{
  "crop_scale_min": 0.8,
  "activation": "swiglu",
  "label_smoothing": 0.1,
  "steps": 9200,
  "lr_schedule": "wsd_sqrt",
  "final_lr_fraction": 0.1
}
Rows from block 9 of a small image classifier, named by matrix and row number. Rows with one number belong to one neuron. Each number is 200 + 30 x the weight over its row's rms, rounded and kept within 0 to 999. All counts start at 0.
After each neuron's rows are labels from the 100 images, of 14848, where the neuron reaches its largest size: "colour at peak" is the nearest of a few named colours to the mean colour under the peak; "peak on" is the class under the peak. Only what is clearly more common there than usual is listed. The data: drawn small creatures on textured ground. In brackets: how many of the 100, against the usual share in percent.
# gate: MLP gate (model.blocks.9.mlp.gate.weight, 256x128), inputs 0-127
# fc1: MLP up (model.blocks.9.mlp.fc1.weight, 256x128), inputs 0-127
# fc2: MLP down (model.blocks.9.mlp.fc2.weight, 128x256, transposed), outputs 0-127

gate.33,166,200,248,244,174,241,151,219,155,174,202,227,207,212,203,198,254,260,167,173,201,255,166,216,166,201,178,170,226,188,214,220,187,187,156,200,225,222,200,210,178,247,170,166,204,217,213,248,205,209,158,208,184,222,197,219,188,275,175,207,202,179,194,174,216,155,173,262,211,234,247,206,211,224,194,167,189,221,221,156,142,221,175,240,225,209,131,211,215,210,145,197,186,169,181,182,162,237,227,239,196,178,163,250,232,171,204,146,167,226,233,235,185,241,181,200,241,207,210,197,233,202,214,151,198,217,267,211
fc1.33,197,207,164,160,263,181,188,174,211,206,214,173,154,204,183,211,151,154,245,226,197,189,187,196,195,180,194,199,139,218,228,193,169,158,218,219,219,145,178,165,220,156,243,269,162,191,212,149,226,199,220,185,238,189,238,186,198,187,231,210,230,165,233,193,191,240,163,170,204,195,207,164,166,141,230,220,196,172,230,210,209,177,196,194,228,204,230,162,137,232,225,181,198,255,190,205,226,201,186,179,175,205,226,147,185,186,171,267,257,228,176,196,203,162,230,179,142,220,206,198,220,237,227,254,171,174,144,165
fc2.33,209,192,264,208,155,202,213,211,150,196,216,190,234,200,247,211,211,260,166,194,179,179,189,235,201,234,255,185,206,217,232,126,186,250,163,156,177,214,175,201,220,247,240,169,224,163,172,251,184,169,195,199,233,207,221,196,180,199,192,204,211,213,184,190,198,174,181,194,220,258,181,186,198,248,142,187,196,181,201,249,178,171,201,190,219,214,133,160,198,174,225,239,193,207,166,244,165,179,219,183,173,209,186,265,244,190,220,153,199,193,181,155,171,265,223,154,257,141,178,182,201,195,206,240,207,159,221,183
colour at peak: black (69 vs 29.8)
peak on: body (55 vs 11.6)

gate.35,217,205,221,209,182,195,165,237,176,200,214,195,191,273,223,197,180,140,228,144,161,206,236,207,166,176,259,184,169,165,197,180,210,162,194,183,200,151,224,244,247,214,195,258,226,240,179,254,179,175,228,220,135,207,169,212,199,168,223,207,162,227,163,194,198,213,237,200,194,207,231,213,221,152,217,169,168,196,227,196,148,208,206,164,199,200,206,212,245,151,169,245,273,203,163,163,279,218,139,181,210,235,200,186,191,197,219,176,195,219,254,168,201,239,208,257,214,209,202,204,179,184,217,224,155,217,203,198
fc1.35,213,208,205,219,210,220,238,161,196,185,217,233,149,174,169,258,122,195,212,208,176,173,223,199,169,245,165,133,258,198,247,207,179,204,281,246,210,217,217,208,239,211,197,178,199,161,238,190,151,223,180,190,217,236,223,206,178,228,177,184,232,204,196,178,225,205,146,170,212,239,249,166,184,228,235,171,230,196,225,174,245,240,238,224,198,162,205,166,203,228,209,212,176,184,175,246,158,171,283,212,224,140,188,171,179,160,199,204,206,181,205,219,174,207,180,177,184,204,214,172,180,252,188,175,205,194,215,149
fc2.35,236,198,172,218,161,221,197,256,208,227,242,223,204,205,230,191,177,198,232,186,119,121,248,240,216,217,204,218,215,225,253,174,159,201,187,229,229,204,191,191,174,209,242,176,215,221,210,239,179,190,151,173,199,145,197,247,206,192,134,197,187,236,239,219,185,207,211,198,210,181,172,181,176,214,192,200,194,199,175,236,211,173,244,193,264,214,185,183,248,253,167,208,202,194,226,122,177,213,181,167,196,150,193,182,212,202,209,221,270,202,205,147,171,218,162,227,225,192,212,227,134,202,225,220,170,149,166,186
colour at peak: black (89 vs 29.8)
peak on: limb or head (68 vs 1.9)

gate.69,187,223,197,262,248,242,175,188,187,207,147,209,148,172,200,189,204,172,238,174,205,169,200,233,195,192,160,177,220,158,222,204,228,200,209,171,243,211,186,159,239,236,194,173,219,199,173,199,219,209,227,191,215,184,224,120,175,225,237,188,163,210,193,212,190,260,124,203,189,188,213,193,207,250,201,200,215,163,193,235,163,254,196,170,231,198,179,201,184,182,179,208,195,229,193,214,188,196,269,224,194,190,182,222,211,141,205,149,184,243,147,214,230,233,170,239,202,220,180,194,224,175,185,204,217,121,302,217
fc1.69,218,199,232,185,144,200,163,203,208,163,230,145,217,203,232,241,168,209,192,196,176,247,179,217,227,215,188,192,209,201,186,221,164,219,203,185,147,213,238,239,171,216,214,208,179,191,191,192,178,123,159,197,154,219,210,250,215,198,210,168,181,219,235,182,197,191,267,204,192,192,218,206,203,191,172,204,165,132,191,158,205,176,174,218,144,240,181,157,178,163,172,172,208,170,161,211,155,169,141,212,252,173,248,245,181,258,230,210,166,202,206,189,208,158,230,141,232,149,189,211,166,144,207,231,167,205,165,238
fc2.69,121,182,212,196,242,222,185,219,168,223,225,218,224,244,148,241,155,177,180,234,266,201,189,186,167,198,257,207,227,184,196,201,203,198,192,209,211,188,178,203,230,187,172,126,143,172,209,215,230,210,204,163,232,256,197,206,163,236,147,181,239,145,185,262,189,246,174,235,212,197,214,158,206,198,200,251,162,187,260,175,193,156,207,225,158,179,192,183,225,179,201,217,187,211,226,209,221,161,219,234,167,148,201,245,209,173,173,171,213,147,229,220,189,242,217,182,252,208,204,234,210,223,215,187,155,215,205,181
colour at peak: grey (92 vs 52.5)
peak on: body (28 vs 11.6)

gate.237,239,187,258,153,178,175,204,197,211,166,205,180,205,205,164,209,188,176,205,164,251,169,231,204,149,210,240,196,168,201,259,207,208,149,165,212,199,230,175,218,213,217,211,173,154,259,242,265,232,168,182,168,188,177,180,220,233,220,190,223,270,230,227,256,220,228,240,196,181,205,250,188,180,218,152,226,208,199,247,216,253,130,204,242,149,197,204,189,186,176,227,188,214,169,173,183,276,210,157,215,201,198,192,187,236,196,187,217,216,180,209,195,189,136,264,185,231,172,191,221,175,173,210,184,205,172,187,217
fc1.237,195,187,261,232,187,156,238,179,196,240,190,179,177,195,159,184,178,192,249,190,183,194,316,159,187,193,192,201,175,168,201,199,204,195,163,249,226,213,214,207,223,191,247,187,194,211,211,254,152,188,232,215,210,178,173,176,184,272,177,226,195,200,235,213,222,270,202,173,155,204,188,214,240,210,133,243,226,196,225,222,192,178,157,250,111,171,242,197,206,209,183,218,198,239,202,175,187,225,143,191,163,190,182,239,219,240,166,190,236,211,213,161,207,194,181,167,216,160,207,211,176,185,202,205,200,188,197,160
fc2.237,185,235,144,232,222,232,164,214,254,171,215,230,192,190,181,211,160,183,130,198,198,182,184,243,216,179,186,189,200,213,218,226,171,238,216,246,154,175,204,177,189,197,186,182,243,160,153,140,230,232,139,203,198,223,235,225,226,191,208,227,230,214,177,168,190,139,186,219,221,182,206,227,184,198,262,172,176,218,144,225,189,255,197,149,233,205,191,219,223,172,147,197,206,242,180,192,160,170,226,241,189,174,227,216,148,198,222,194,216,199,152,200,193,203,220,238,230,216,262,145,244,258,174,193,182,202,195,240
colour at peak: grey (97 vs 52.5)
peak on: limb or head (63 vs 1.9)

gate.87,195,185,222,192,182,183,228,248,203,164,196,253,154,206,157,203,206,176,219,183,162,213,182,180,186,236,199,169,258,173,258,244,204,200,264,267,235,220,210,193,226,204,170,200,207,229,186,184,114,188,207,200,198,215,239,223,203,231,193,152,223,170,166,258,179,205,204,257,165,200,232,169,187,195,185,179,232,152,211,203,208,198,235,167,215,216,159,188,241,192,149,241,263,150,243,194,216,185,193,172,177,209,207,219,154,239,222,175,154,206,224,194,244,241,178,246,242,214,181,184,206,179,205,191,248,149,214,190
fc1.87,212,231,200,169,177,270,222,272,146,197,148,181,187,164,128,184,224,166,204,164,205,193,187,175,159,189,160,180,238,179,188,234,175,216,193,234,202,203,248,237,220,206,149,204,181,179,176,169,148,225,156,223,168,258,198,202,188,225,217,147,225,193,190,245,221,205,264,230,169,144,227,183,228,196,185,185,174,199,228,218,231,169,221,220,251,200,204,201,203,159,147,223,231,194,197,135,205,178,198,127,241,211,168,225,195,196,232,195,164,227,213,254,237,189,176,220,189,185,218,220,208,191,192,220,218,193,182,223
fc2.87,146,165,190,197,224,186,180,218,220,248,182,184,143,227,229,189,180,204,168,192,179,224,252,207,218,193,174,170,213,161,158,213,193,178,217,153,126,177,210,171,240,165,198,208,174,211,188,243,268,170,188,251,220,172,177,235,240,214,168,198,237,226,211,221,195,169,176,165,230,204,202,183,245,173,223,233,201,181,232,154,169,156,139,222,188,184,219,204,184,220,233,223,168,232,183,223,221,215,195,246,221,216,224,136,265,190,246,224,214,158,192,231,175,165,230,214,210,202,156,151,230,179,224,155,210,183,232,246
colour at peak: grey (80 vs 52.5)
peak on: body (64 vs 11.6)

gate.145,152,142,260,239,206,183,228,226,210,209,172,168,221,163,220,210,194,224,222,178,179,147,228,217,220,128,176,184,222,210,167,183,181,235,185,194,259,165,197,256,175,236,180,212,227,206,213,157,218,215,149,199,235,195,191,172,218,225,200,190,202,191,168,230,260,222,151,147,238,169,143,201,179,219,217,200,229,216,138,202,163,163,202,219,238,138,210,193,222,252,183,238,225,226,246,218,225,183,180,188,212,187,146,191,187,179,170,204,151,243,199,205,226,183,186,220,269,187,209,206,190,259,177,194,207,189,173,212
fc1.145,142,136,217,223,203,204,183,247,167,186,148,182,193,214,182,186,214,194,264,206,222,158,199,248,194,191,187,197,216,226,137,177,180,230,192,165,179,187,240,182,159,219,160,226,232,189,242,218,193,178,230,190,212,210,194,138,124,205,232,194,192,178,153,191,222,165,136,165,174,201,232,213,254,189,224,184,211,208,162,198,180,199,195,209,185,181,240,241,214,166,163,162,237,206,267,196,224,215,205,213,241,167,233,163,170,165,191,198,179,226,218,168,200,172,170,258,238,227,174,183,189,273,251,201,204,186,176,202
fc2.145,222,158,177,165,163,205,176,199,238,223,156,225,123,225,192,209,191,218,179,156,208,222,245,177,178,187,200,194,137,183,146,173,181,214,190,187,165,191,245,173,199,193,213,184,255,221,206,229,164,160,241,223,222,198,198,222,147,203,189,202,220,176,201,209,191,193,212,193,209,241,177,191,222,240,165,240,167,180,175,248,234,210,197,177,202,201,179,208,190,177,198,231,181,208,159,224,225,193,265,176,221,223,244,181,241,155,193,170,218,164,178,180,166,194,177,189,156,226,240,179,214,185,215,283,228,312,195,244
colour at peak: grey (100 vs 52.5)
peak on: body (72 vs 11.6)

gate.60,203,203,216,219,208,174,230,139,180,220,147,244,142,146,268,237,217,174,250,211,201,147,179,230,181,202,204,167,190,198,191,195,180,224,204,170,187,196,179,206,207,186,180,236,136,168,208,256,204,186,210,213,210,239,183,168,184,219,219,230,188,209,220,239,217,159,202,262,127,179,222,150,220,154,225,195,163,262,201,218,200,226,170,254,173,206,190,230,151,198,222,206,185,226,174,205,227,262,192,197,221,252,189,177,208,199,154,203,203,237,213,152,180,183,189,178,253,193,238,192,194,168,243,223,211,169,159,164
fc1.60,177,213,236,226,198,155,208,214,218,193,153,230,196,197,256,278,195,129,231,214,266,199,206,227,136,173,215,221,207,221,183,203,224,217,194,177,160,195,187,217,195,218,193,179,156,195,203,203,215,238,217,211,200,264,223,183,179,202,210,228,176,225,234,241,211,171,224,229,183,177,218,205,213,191,177,199,216,231,208,201,247,223,190,241,220,191,243,218,144,146,209,210,152,210,167,220,182,251,167,199,204,258,133,107,222,191,198,184,142,232,157,151,216,195,237,190,209,217,213,165,169,236,226,206,181,169,192,176
fc2.60,197,205,178,244,201,195,196,198,227,136,184,190,199,179,178,131,241,183,172,215,217,217,188,199,271,195,226,186,148,164,199,224,198,174,236,237,214,188,220,171,171,209,217,186,271,207,162,196,177,203,210,135,207,166,133,206,200,244,175,168,224,201,173,182,230,133,205,177,236,221,166,190,181,209,216,183,183,188,215,160,183,208,227,200,209,177,164,190,291,157,231,201,234,183,246,217,175,173,241,190,208,186,226,175,214,178,235,172,246,147,232,236,221,219,240,208,187,210,219,247,269,215,190,189,174,253,220,199
colour at peak: grey (97 vs 52.5)
peak on: body (77 vs 11.6)

gate.10,223,212,206,188,213,250,194,247,253,141,187,193,225,196,219,178,181,156,217,138,200,208,217,202,185,198,218,128,119,204,189,214,225,193,211,192,235,165,180,207,237,226,172,183,165,209,236,182,233,200,144,177,215,204,234,168,180,181,204,141,179,247,233,257,196,137,214,145,180,169,229,232,181,238,201,166,239,214,219,212,177,222,188,254,239,198,212,149,210,208,206,201,168,208,206,206,185,242,144,170,221,229,207,167,212,220,184,162,199,216,162,198,183,232,239,217,247,247,229,205,169,171,216,198,193,152,142,214
fc1.10,246,204,169,170,215,205,182,205,202,148,155,228,204,186,193,178,208,172,231,212,218,165,121,171,237,203,228,175,140,229,155,173,170,171,207,182,209,131,235,223,154,182,178,266,208,228,180,185,233,239,244,222,157,193,215,203,178,201,158,197,160,235,192,177,265,120,202,209,161,200,250,186,213,183,272,181,221,197,203,187,234,224,123,221,209,219,193,194,190,224,151,204,201,200,213,170,162,208,204,167,204,183,260,204,195,192,193,223,187,229,221,222,178,161,202,177,233,185,209,225,189,205,195,206,183,195,264,170
fc2.10,232,217,244,200,188,171,217,206,157,231,147,236,130,203,206,186,153,236,231,243,217,205,185,201,224,230,214,173,152,198,198,164,170,183,237,190,182,159,216,164,184,215,199,195,201,244,207,181,233,174,266,179,227,226,172,208,205,245,234,183,234,213,200,124,269,159,201,226,186,226,215,175,196,164,260,226,156,177,140,201,169,202,165,200,209,202,131,232,248,210,179,178,237,218,213,165,203,156,161,259,240,203,211,209,207,196,196,209,182,188,216,200,189,188,180,213,208,128,174,211,208,203,199,265,220,178,200,180
colour at peak: grey (100 vs 52.5)
peak on: body (95 vs 11.6)